From a checkpoint of a small image captioner: decoder norm layernorm.
Rows from block 4 of the image encoder, named by matrix and row number. Rows with one number belong to one channel. Each number is 500 + 50 x the weight over its row's rms, rounded and kept within 0 to 999. All counts start at 0. Numbers have three digits each. After the name is the row's rms in percent of the matrix's.
# convs1: grouped (16 groups) 3x3 conv (encoder.blocks.4.convs.1.weight, 128x8x3x3), inputs within the group 0-7, a 3x3 kernel for each
# convs2: expand pointwise conv (encoder.blocks.4.convs.2.weight, 128x128x1x1, transposed), outputs 0-63
convs1.0 092:444549537421451490454455393435441523414457534434437523392460560500482492528486533487500563409437537380473491464454485545535478530550558535498453490504498532581570571532468556573429556555550494522484505480424455502479
convs2.0 073:521554580501469461380456429540552522556474431512490573467443484498593536478478493531591525473450597464475450481481459507446524500471464447514486516454500429451472523601451462442516431540449500
convs1.1 094:481492463547521450528486478407486515498538532510398567464471528575503570526553605406435383533483429558431424458475538520507597431519567526511552456523545450507501493521502475547575420559523531537447569500490559522442
convs2.1 075:535512483557480493505374607498568477481553475544416590493393556443602473453639465493496457425496530437501501438464521544432493567522430548460489434522505533428550582465498521477514518417411519
convs1.2 099:502470485439542496563586438448502565590518579497431507461534553494441527413400517519501513480500467542449414425532553541463569398372533516491464531520511475401510466598532479534545488417505492424478495507538505470488
convs2.2 083:483497600580472509533461561503435526542502505531459504435395438482485489484541486561519515426495549507515514487486487421432466571535453556419450409480502532515461579500452533491463504401431523
convs1.4 087:409385399403438441494462468490511451464461506408499601541509495487388540525537519426448425451563476494490440525470500487408532498509591463502483516530464459465561491467527510516528525504447550571519589542529567528466
convs2.4 072:435489521548507453494487544523473555481485403558473524471434583475519471579533570429445525414511421510576496574387533588472538596462408464488525477454499390514496490537489589517535578534485562
convs1.5 088:624530537428419448437445439442464407453440427449529518570492470568450464445437492465483507414455456500465458598527434518451468444450524488511489449433470454529554630549566513491546538499509518535516520517503532542506
convs2.5 087:472569559430445449426501445439521569492518439481487550572494558502448530568501532495480501549546399536428498601536538559499538449500509499548563468483508344532461497536466502636524551616503485
convs1.6 094:514522554545467547497502452638620557577483588518561470592572499498506528499493511442526591495455565501555487594556447525463447528525524531560439583453462533531505547558470526472378502502499498449420480507468520512497
convs2.6 109:538463612568436487531533424565482510495518559492548480500501448503456545421452463459476589518515553505518493505539482498526542402487511571521497453443490512563486506560434581472471495528587508
convs1.7 108:469478496395512422470489440417510562460510608504456565492536517548467530555527546382498475407518509495429473483527522530471617468499564460491465471507568392518533502569418526502512407561538523488486477512457449466590
convs2.7 118:449560531549462516437418537533567522581518420519411478485382553554562533467488540536524523443500519452492453446478507552380528573490481565427474448493538547480471590476460558475435680499528527
convs1.9 103:475558583548526489498518433439466471480517450506516395494473449522480581544447504496489511559581448526535524464465450421426578525487554483469501554517583551447540410416403483537532518512587483586521489556432518546395
convs2.9 086:532506502435483491511539572434509484494509522476524507539477433480435546499382534444478489531515452494488571527460592471553536552553504547584512519501560412601447481546518539479443495537552579
convs1.10 109:416440458479536561531548567451391387465435497539479570540507518462474491448476486516504528451525508452453428538488547480506499449460471532491476462546517439435493536492540477500471417393389434422396478531502553557581
convs2.10 090:438576506456577495479512482503569597547555389527469438499446482471499557544496546543553539520461411561439445601437517584512578522526544567539493539495463388592460520531535579608432521519564541
convs1.13 112:419467443526561472544515541453511471524539535540501562433441454420499530432455458542487539486469463495555529432435445421459423404382397472459473458557564488515449534510528464433433432448470428463461482522563460499552
convs2.13 118:486533493484526362475527440665460545447495453531464522477439556507514546518439482506558605467509523525445432500454382642480486484504503560507491541465486505633538519515518514477471496557516504
convs1.14 108:533640534509528430477469476533532398563546446444603543442464577505484518508505505372456466413566454490513510462517576482482533501488466427503592484488488500496441430445564458502523564489430557549443528459487465559490
convs2.14 118:555453537499492538517441541484597457505481568520539498566516515522470453479457482506535398512547512432521532436537522338492455496472472529445520563582507610475547536407513433431430499462515511
convs1.17 095:511447461531429514522430564460446379486562516467464528529516496496539505446497455420405447416468519407437515525522495444523457478482408499497548445522467486533467456460437489457469489411494417391437432491443429431453
convs2.17 076:466540489455501475455552481447518467526440466489525449501517539482531519609417495513514554565356518527499490523491530574548560548522524434469547650439471472518484434544501523496539544484560425
convs1.19 103:453559448514500409511474461504470512541476537595524519510473378508469399476494464494550450484508457429514485549421459562463500499473565580430499506392554517466548411518487342533465414528449517509527484502566516451505
convs2.19 107:541409464508539552550611556484400551486427543463487446510602523452447502563478501481458503456478451616507563595477528466564547460518495479464514556474504466544616473523564564502485593518574538
convs1.24 102:433468354473489489527582535437482371469510463586590525438412473497506503509462524481438489495494524460455480499495530457537416493501478468440409493512462592617557523534541543496525472517475540516504562414576497467539
convs2.24 101:426569468459580573668541435478486469528472556489525413540512446438527512464535429494445480496453474533493491551542550497532366561476350420505520582500545458412503457511509470652564490546526490
convs1.25 108:505565315492506513587513513471500416446531494491520561485468586486495550535522472550417518606424556520487516433494585393556490442538483527532454475489463476497532513527491579430519489497495564538453564517421520459467
convs2.25 130:388433466477447540521567483515477445506422500472533359493463462440417450510543568424421458525431542603600562563485585568496560490464473427461551534486460453447526391459489433475615557457503551
convs1.26 076:512500484512487468444466488466504486456512530439445446453521508463482463451491474579613477499411491514434392494462510501520470489520510522482471511442483500461440549556493520499539626705621539585522483501508505552475
convs2.26 074:427439540495544473582506479604536492549490486465492565545484394518483523401491566427520526454431442427417366481545435546556503499483479546477484465518457504474504525469502443566506486511538490
convs1.27 092:483412480438483396508542498423471507427411450528560486583585544542405530500430493558551531495389532422500433479536450479514469547497526455469497415401439483565532497436440483489457482512511527592502465543518470511545
convs2.27 089:445547530521551474540513510513468569538617435527459448462476450496531565430597513567448549473402542513450470521531497537407432485513465555462423446490470508480370638603517511527551469488554627
convs1.28 099:549506372492472516475495528497423391462509512420554567471478518519489538538467519408419562489500616499396469445531516422515437483569516448458498485513553462520587496531548499447519566517496546524510586420556528427470
convs2.28 110:445510506448472531611559474487547407551461497551582458522558387360438409507524591463466459489495456517599591545467569503562461525447474411526640536526544421505455464469496518498567469627464460
convs1.29 107:440435451510468492553490464397518530501435567504415572460477475462539507512561492524477470599499502470472451444465498433554505547557532460427515520490554511399542551475505535462525477463430565494329544537448456477400
convs2.29 100:530468473484471498444549508441581470517489523426528420552519498431360485481461536402500491569496465513591540570450575519564541549517507493546442445445542414539541459506472546541433541478579556
convs1.30 078:525526530500486452452466431520500503510549558403452491420456443515495510531494442489462459474426482464419417453462501509488459511552504495411438490476519443485497492536478532499549607706642520553490510490472503505517
convs2.30 082:474426531507503449579465472574486490496468514473492601517497411501480508456523540423525485445436399479450396489556418498599526521472493505504496481500428517531509483452516417536451445524511452
convs1.31 102:476530411482486498591470483452526491361479528407471569444492491468503511499500532520435473558460544541428544426489553408550484476517494428475499406494559409451578510471521521476519454452477551504418534489412532459389
convs2.31 091:413416494491450529519530488522529472519434482477587369476449450423378466470460555368473461572494533551615607545445591528582568516455517495517517490427563441577513437470494512529495522593560545
convs1.32 097:587616542516495459422481441484418554471465640509541513456528486572538430570444412545459509501453521477473643546460490485455451448498576457448451493535548508513452530457500469439479448502574440492488500511468542524513
convs2.32 092:542581491476417501467540454357551527477454496580525464518477461462491531475496533486536505591518471500510552550418548634462417557392417489521580502584533411499493454440510412566483549478509591
convs1.33 093:499496445483521469484537466511523530501489474507509505482509480524511521523506551515509534545522534469464442517491502559536522544511525574476468458459465488493461528488530588498559563505549517525510576513567712676658
convs2.33 107:474524546474474578469447534491491482496522507485532458553508531540472589531361584528428454545612518479510619484531530482505517440506565508490521487532594510529458521549447611536529569579542500
convs1.34 099:482545466468444490449479540297537596457480518502447483527528404514520378496444437461435506535541548437482474480442471474483574517563544413485561485505470557517497462436521474478577487525523473547470485427524536476526
convs2.34 087:484516484500522561458460569496531503466464518539484521579500541508522450550505515467493527580602414419507422475410476441531516528430553508539569529600509504465509442503532528537460560401474497
convs1.35 091:461488493509471512459482511519510396497447450520424489423504469375580496473509555497530470518601546487468421478495532490550526523507497559519471570341424559532374441495505540522459523464428532511486521426529577449494
convs2.35 079:417492508472419452598552437466474453514490547567508437492544476428410439528540527406485483596519503480546542548389521495509596463485467551471474458464532430611466471441502500513499523595517542
convs1.38 092:466502460471541517426485491523471480504518433427508454434394407601579561520525601526520544498434523533472424547565504478478499501488461493485505427545446424446433562532494519518486543482499370437501542528507596596524
convs2.38 087:549610506529413468376450512472464474478517535461471547550517597601530526524420524551505493527558508447467548463470505551440601423502552454464513509538526548548502465483451557473430525486462483
convs1.39 099:531526532435498406458449460526517604461468513500413490551545507375479461405436340484452461515484573500514583477450455519476546542529569502515527530530471543466520421434481514475554561549563556565480524479454493487506
convs2.39 080:624542528500583537498476519487517516483571538490429543524382586510562483463498477538576541558638472477476448450541410475500521496433564502555553499534521543544548563517520486505415510410476497
convs1.41 090:526429457520444546501471506569399457492424524415439484439520545413579444478541455517507359569332477515415511463524539432555503513509510525499487512510498482487505476503519406556521479527485488521512411522546445518482
convs2.41 077:418506538463542438451514472540534467500446460514543422550456444502439491485494583384519463560486473458569470549531518548533469518483515579511568520473548475558515450491448484474553552535525580
convs1.42 075:470411380501487494475468480502520464560482547642684657463461449505495540558530566543525526474411506438518433502520447453510501472499495497508493496508485511496486461477406485495543520499530470471432476484530511483542
convs2.42 072:499428490504517545575487468565469498467444544449472580555476450515474522476491516406493517491440449555473409489579438483574569547437528479484546544497409507507502461449460444505439469525510440
convs1.43 098:571454387536562440506535470549578438524503451487446488383477516397577575488543541506568464584441407550462506397470476398560554496519509489494506499501503524503505451484445443553534460560550480503476452520521448560502
convs2.43 122:512444474465490462462549463506596465480471552501557478536496443509414507435372540357488481627568534483543521495498508457565567419450503577537483523526521488508504431484474463452447525553630540
convs1.44 111:487522498403425366491515557543522522548527507494542524539488344397503410547536501530510461548502561491421515500502409432493421516526491497507504506489520499475499532501400427476414533524472520495449396470428542527479
convs2.44 098:582500441645556521552538530489359570407477604459434530486499542492569551433546446515452491433463503572488432503616464501496555529438498464489429479509424518450559551549552511533394434467537520
convs1.45 095:546412354494544476518524463526513413498476527500476550385481524467579514495534461541552450566396443527389564422516489427587558507499466500516499501496494507485490462517444465591564449532486508518443462550562443545474
convs2.45 121:524471507463496458436518485522541427462483541498526491550466474476439468441407519378493531613556527449575489507473500481570516442446486592532488526493509516532497415524464505452445513525633554
convs1.46 107:491513514488502449483556527492455482455431443425452465537563623443467494519505485482493491468471482507522556533565596473485508492462470507502496507507507525499507570607664502446511481427432548598644495416486510450468
convs2.46 090:481512572463436525469438517445494567549519477425388524482520556506501554531493496559511563430501395482428441503465537571510396510620420393547508522486579439618487573528458526554452514481471497
convs1.47 104:514528484497503494524479518525543496429419381447490519443438388536537506529580503521523565468556514451423463460410390535524517526513513500506506496504496519492499403427390526522490525572543387423399497529493526558541
convs2.47 105:562573502531612525524477603516572498531525503419399538523509559544521550483455482541468562443529444521438461512535514516527501526578495459540423431520555520465469593496557587607381456468559465
convs1.48 099:472480507512457502501480520415516510431477546492447560492537430460655390416540445548467536550425566553461556490543465396562434406514473560518459526509453491519467539523487535500407486564473530513514403462509446511491
convs2.48 120:496387553546461485399568509515414565522467515459511473452583457468437529524469513482451534498509489671555535611415534492585567460559560475512504467378440431540542482537474531494497529516589525
convs1.49 094:434492473540510514546479499624573473471455451387448354442447473493468544520540559495502415508486495588463509434488481510545550486463494461535513531559501539517507519498486530570576505510623581533512493542482457447388
convs2.49 103:513562481479563499449449481510570567560554435549432526511407570555608543559537521596544507483577449469426417483442424531449515503417541499504456464587469506432511568510515522497412492439424516
convs1.51 095:480471474498504478517458529509506527502440544361512441527478473603549507576504487363568526489478488477461482571458395568545504468496521497441514455574485504474488491412431482565445592557574557495374503523504486537515
convs2.51 082:524495536553598539490543501478444506549501471435472595474512544435537457533537460533516490453482490482532433485598416371554454544511491468611440483470516500577443592516476502503479349417515458
convs1.52 092:559526484493557477475473540530494431526533483550532466471446515513466529553489498506506411428509343410559398501389580597445513597515493476485516558467514524451469508482536534416508536453473537395539568526519553491493
convs2.52 104:557451466462549534568510645437452517488525452426529492556559558529470502543476475545461460462498434565502589612448531396514493532593459430503585592470507467439616529477591544526507587454521520
convs1.53 082:532451499527519520479442539544437368655461402593438427570522516575537547542491449468453414422562466412490504551498567519516517525504473477501542437452516449457521531476493498529510539495544519406514553455514499493534
convs2.53 090:554616561419490536542456579391568501510504420443544555593520462466499525481436464537513472497521447511517592568501526458530510586580451519532551607463601435497586511475564525562510581470518498
convs1.57 110:505474527472562472560529489627679632515484508429484524552466438501526536443531508485466526476529497471534532529545430518535522421480594541565477532519554539496555428488453438476449460495452547459408468472493451499476
convs2.57 113:491535455518495443492492520468473566566559444534473487477512516530561495512625520573528507430446478513425501537427499569405458387502535517501429408518448444502447590540494556474510508546444608
convs1.58 101:400449512385469597411478544500490384526505441566489549464473526466456605492508518385443548490490580449423551566519508531526425523492435542543530533516480490505481484516527498438447453488473474425537476448511578441502
convs2.58 128:512520420408516571475562552406560466533401509531575540580471510385440476547499585512496422524507498483587578539415544485524568595534536492533576539543517449520517462478565492543527521517486472
convs1.59 102:525571584430431490523502443526560526570455482474499514429463490438529577567551555622605530502405514513540508469529381511586488530534481502523471540541507536538521424538439510616478470474453537543525516519464549554543
convs2.59 116:455496603506554533519529478503495565574538440476473443491506504502480576521503560514420531478448452590446483564502530555464589513552564491483445448478489433408437530651402577594539538527541587
convs1.61 095:493460439517473471558509467444462461497458509471435481534581478606528469636598454398408450480505484488462448525537588515493531419431435440553564483501526431515555540526550470491511483495422467585525537499500545582498
convs2.61 110:519538502484551580517507515423536479477446532401494459496531547504537537510403419461496572577408526474496488504508544537522420572543405456519498630465508469554542421504525521584481513503582442
convs1.62 092:400432544388501560530570463393466375477586534444531601480502512481540541462496491405408546437513595462471547528536490465515465477531506517483459473479464506491513457514483479450451468517532403451504482534508550452420
convs2.62 103:568492498394433509506566482446480411503429607480596568533518496400449434508475530461559441496522533488581563526401533444523493535537483495542579530545546500556517438466550480513551484563478494
convs1.63 104:520524471522559427409424418475416416484669479506510500464527485541451475500454486506488422495590486480472466423456502493440593463434499455473403517526519533447530420457555510445557437453500511473433532509452522501523
convs2.63 102:550518477461514566528446488436508495466560574477447479551560549599469487473451485455488473513619448491498477475534512534481583498412525422503574495534487545559551525463525481500430536473500427
convs1.64 101:559495521551470464578428528445493565452436510447459498615497405574444414534443486484560500440504463574523420578504402570497480473502492484481481548484527446449561431524517498494387539503432494505415517558464517488433
convs2.64 102:372512460448489469513537493503588492554457406607549406522444420402431529487541594500466498564486498510504529602463523551470514550468468598474563447518510369501480447488494465549576620515566560
convs1.67 098:439556524471509441524492453526536521489539469555496446392454467494492424430494495483457431473503394438470464372440444497518430489459504446550498337497540391498543566461475545492463468493473517502457448490486517535590
convs2.67 084:528513441464561474524488502517517442567473582449535636519593466507566450521481451521514480478482492415482419453486505534581391471538429434515521492529541588492462522546579516548523420556492398
convs1.68 106:534497562536432552480468532495485537522531505503487400487406521435481553472480534559576518398557462440498468489395477555521509530464463485484496442477562393517610477556529401554443519511463507470425590471560547439560
convs2.68 114:392529524408429482539538447467601480521447543516574500510522408356391543512455570475438498561514502539587573534468615589534478422529497525516583521478504416547466429523484535464539536490539525
convs1.71 097:558620583540536519444453451530592485504508485485535506502542479426470447465481440436558452455442410576553517470497439447531435462460412439477484496552529471485452489412453541473510582574535553575589515515549554515529
convs2.71 109:536593546516532557565495560458491588493605484445451517526499472484510553442459466537468599434504451534429495524518509522505467583548471569592506472480583425515504594523559584596447487489553512
convs1.72 095:506475542434479555420370497505497521486547474530485496552520482557447522495434492471438433500583476544522517547454459503497561411472485518478456468410496447475454520575552586493524562542547580566448628402450526486430
convs2.72 090:418490522522462442488526477479506436559521486599509398555562517468441539508531571481408470515484471516539520576478520604502572524498450530489448469510474438510397533460406495493509547582524560
convs1.73 113:530495406481600544485476477486506534540437399534434431530352546486466429408448424524498439467482449375456487501403415441485498453479466507436468531456479490505519467529542508470520476497445541469505480536522434446469
convs2.73 094:475564473526484448510451374556539472500500451547520541498447546492590517520499480482463493521470558430485380431573440526494468441477573545547493427457465519564390574573402557510450372534525450
convs1.77 117:466458496539513534617507570400441548506584512422463394416456540468448481533516503538539538418465470478533441466494470487460448558550538390475501520533506491491429436442466495490469585487565421470454479490461547522605
convs2.77 125:395471512428480430506578504482578433478376522547638480560493409456398470481416560429509444557490530465581545493447563476556488483514502535549566540500534497512496358526533475472552520597571455
convs1.81 102:542571410481496515508502593539547501444428495416493564466487540454484468551477411433461528481537491562511485397469534479560517556509425396494592455539629513508445489494466490431491523492543498521564504539528463455380
convs2.81 114:348436530453491479503534503502632411442441549581557479529494439443422438494519512485526448524521562430561482462552495422548499472452526532490622523572551534469525454465428497479588493502475423
convs1.85 108:543416476518469499525488487532550389571448449569520485478437497470455462512511491417379418359499474467451434561498479473456442498519444527552506461478473472481453603424574439517507440512532426500529477495412535506468
convs2.85 112:475491536494466449440572475503464489491501413535532461497513535515459512572453580516472486487467510588434530578503457566527562466521530478522511548506509410486425509586434602487524544614532529
convs1.87 101:470514538486527474495502410408455514573550459472435452390467488454464575503520498425423487415493560533522523413455493388430500544556520529510448462496505504524558422520535491472496434413388573519449435507516452518550
convs2.87 110:523560487471476407492468532549545486528550433575508486501439510433496514397515539503570538494524544441446507483432488468426501574562454677498464458510582512507422622520552479491496488530501596
convs1.89 101:501491463450444493526512512448422500548547517500473461523493475497486509477518437612515483515431513393360397419390485565536532460463433581546509454445495440480415469523470476532412483515594525462547463496477460536456
convs2.89 092:552554564514465545491473529464419604494575492522451495443573534525581517510549527599521557471485434503439506506440511479413509454454547419513440408519424438522453562569488546503482485422451605
convs1.90 104:460528545510499483552473548452520603453481591404445452550517482551528388525548458468566472444463391476447476461506582474466551446422436406577485411478433469473475440494560478459504453462481494472411482484490466516505
convs2.90 106:502552518474521396469548437505465519588526523463529552531506483425558533477495503556553564496422497541521465536468490452527498488561494518630470553407424437570425500553431507554488406495521487
convs1.92 101:535517493546490471426537522484402475496432478585440495439504552505528547460518506551561466559474512454496420466375475548511500535471543555615536528478569419486441544532453565531504422537559494522570489464547397413438
convs2.92 085:525562488481578451493495497376475557568576465538471449474526589532542622544581492585430526499447477580442590572508558524422564461524444471443491485515476461426475579533468541493521536535436561
convs1.100 099:473496598539427520581463497463456554517495508550552564522536490410499550504443486466514608550434522619492508506480528523425495511495542523528371544527437479517456582567493524509609464477465481538601435451464549511546
convs2.100 099:507475654571392556462550448528466535569477513461518518473553475437472528517490455525460550462421537589539505522503459510508548433531522486529452464421418493441434498536411552486486456511533472
convs1.103 105:478538520404583485483526463554446558500413538493469504455590452501512357491496397455506514396566468429503471529511521474526548560483515542362529534421542528485584546484475544448472514467515497550492434563503448497495
convs2.103 111:556431543452541547574615524416470536500466555445461497497650537443461470599506485486516521486498398581571569635475557511550491496529442437531588569488501434528591515484525530507506576494544529
convs1.104 083:513562459449432371443412444497556341414468399457482471496453471480484545468487525546510547530508485546457470467470467502403440479454477464457556595517534563451478460438441463470517461458498437485467472472531484456529
convs2.104 061:521539464409652576588509527499546473443540424546482451513418490493527508514492601477471507549501451507466496503473508514415488582471506452372472541507564551530481515504471555567544544480481503
convs1.105 083:419397447484514511481464467401429437487534488459471471534555464488475511466471432478472481487515435484494433486499522522487569428465523506512546469457435554442490488536447555514522596615590465521430549497533577616612
convs2.105 072:471510433508514527421470557500417476350491519464526509524496467545495515417473632425424445431548510442478450454446598490469521490484604464466487488538573542547549533508597533559499458558509463
convs1.106 073:483470502415495487476459475482462460427498434467503447489536476491555458473497503474425510435509518421483500467462530542521521457433481515515493481468472552472532491544494572502529628627599471533459551500486626624637
convs2.106 094:476494445513509542413482609526404506351490491486511507529504446496488477403455640407482482420570503499493457494454557508490560490511619490468493492527595545576554505524596554572487492570559478
convs1.108 106:486520541467523521399444422467543558439491486394463403569556528526466503431399523507490463524509488482492519576490578528518568426355446491451461513519417518557485522527541440548500455470464539531612457521485478495463
convs2.108 104:598562489542505487462465543449463527527602549488408622510435504488578477467479473510539494502490461491480417492544459411496503533496524551608462439536529483444497614478529457550367381397540467
convs1.109 088:461422465419425519467428425451449498464442488530446437381425431453501520482493435483459470475523482490564519459334379538503556497470422507481459476538501465508539490506457497444482482465497442454441496459481498447428
convs2.109 077:476567502405624543610570512485514434467517490508445472480474478428484514516532582538462481489460504547532534528487538470519452593544426403463539523482610529460434545587430546633592513518483521
convs1.113 105:509448463437503442568599521524466597532446541482443545465483657593401507555415511572487534468505469493462520558544529557480446437482483475470507442468471480420522541574575534480510477460452490480521438462493459442566
convs2.113 100:372501552481467440474505529502468534551561454532514457467512495526440434538566560513509505416423472589503529580424524486450475523593560504442506413479502472626454548478478539569599543537490564
convs1.116 115:408489577463517568498438515490406405531483515543503502499427442537521502509565526392404497584579468585461465428430444494445461496587475470369476475518508560458439514482491502521472486523486471407502537454502550489491
convs2.116 124:448572466403518447510519443466573462580447467571556516527433500391496489568567567604521377519465505494494538522498534521446475553482440507478545512561507456493474498493493386496598535500437535
convs1.117 117:489509535530528512549493475447385396492508527558496531486423452541517524500531575428354443515586541531476508553462522578518557545628520503391465499546508555517483529481554508457449520539510435393475511530541494491540
convs2.117 122:531577460477487435442489470484547501545495487516463515449445527509524529551553536568521442499522517517433563494452525567402488529489471470475518476583465459533528553439582414469534548504426531
convs1.120 112:463498464437409456564526509436493447456454442482495487455491468463451490564540543464588514453528490411475468474499477471554508540580533439424436473508504518541516436420394491557436450489431489373412517568430445449501
convs2.120 093:532509462510449516424559506522444552529507503496493436487497529518544575514427479516455527497497533491476527492484524487545591468559480505535548594437507550529478464528547511512521576489588468
convs1.121 104:528461408477556496459496474462482546360494623472505551508496418423479515476493470455516585478441580464458530532510496413503441502505421582552539490425434421447376541531510434494520508498550513516487514503473516469428
convs2.121 119:509613501413522437418456537566605499507493481506499547518476479500540516500453515487624523531580479434488434471457458524456562508476557559508504530578506522656511506532559532502441521507486501
convs1.122 114:393474486545429463521525520372515426485491505513500567417492457506459471585552537506534446522529523377461540581540483503525450508484510551548545397439445528571561518461524433540447434504462565511546493453428423515470
convs2.122 127:562570445545489520448373473559450585531528475565433489475421546525565583520502475545502528484524531491421417430468444574434452498486512505459496473484438508544495598508502517488445504470465481
convs1.123 104:493523522488500489403492467473541513561512489451534465510526579505476461453496443404517462461545473511497496439463472447515474526568550529535591365410387575566516490417469544483523523494481422360405462512487526470500
convs2.123 113:488446542558449564524514499562512512467558488480466449455400505549492492488412481460486573553496565480467463446578470495568612423486538550462509530436504549559505536564453535500492509518527473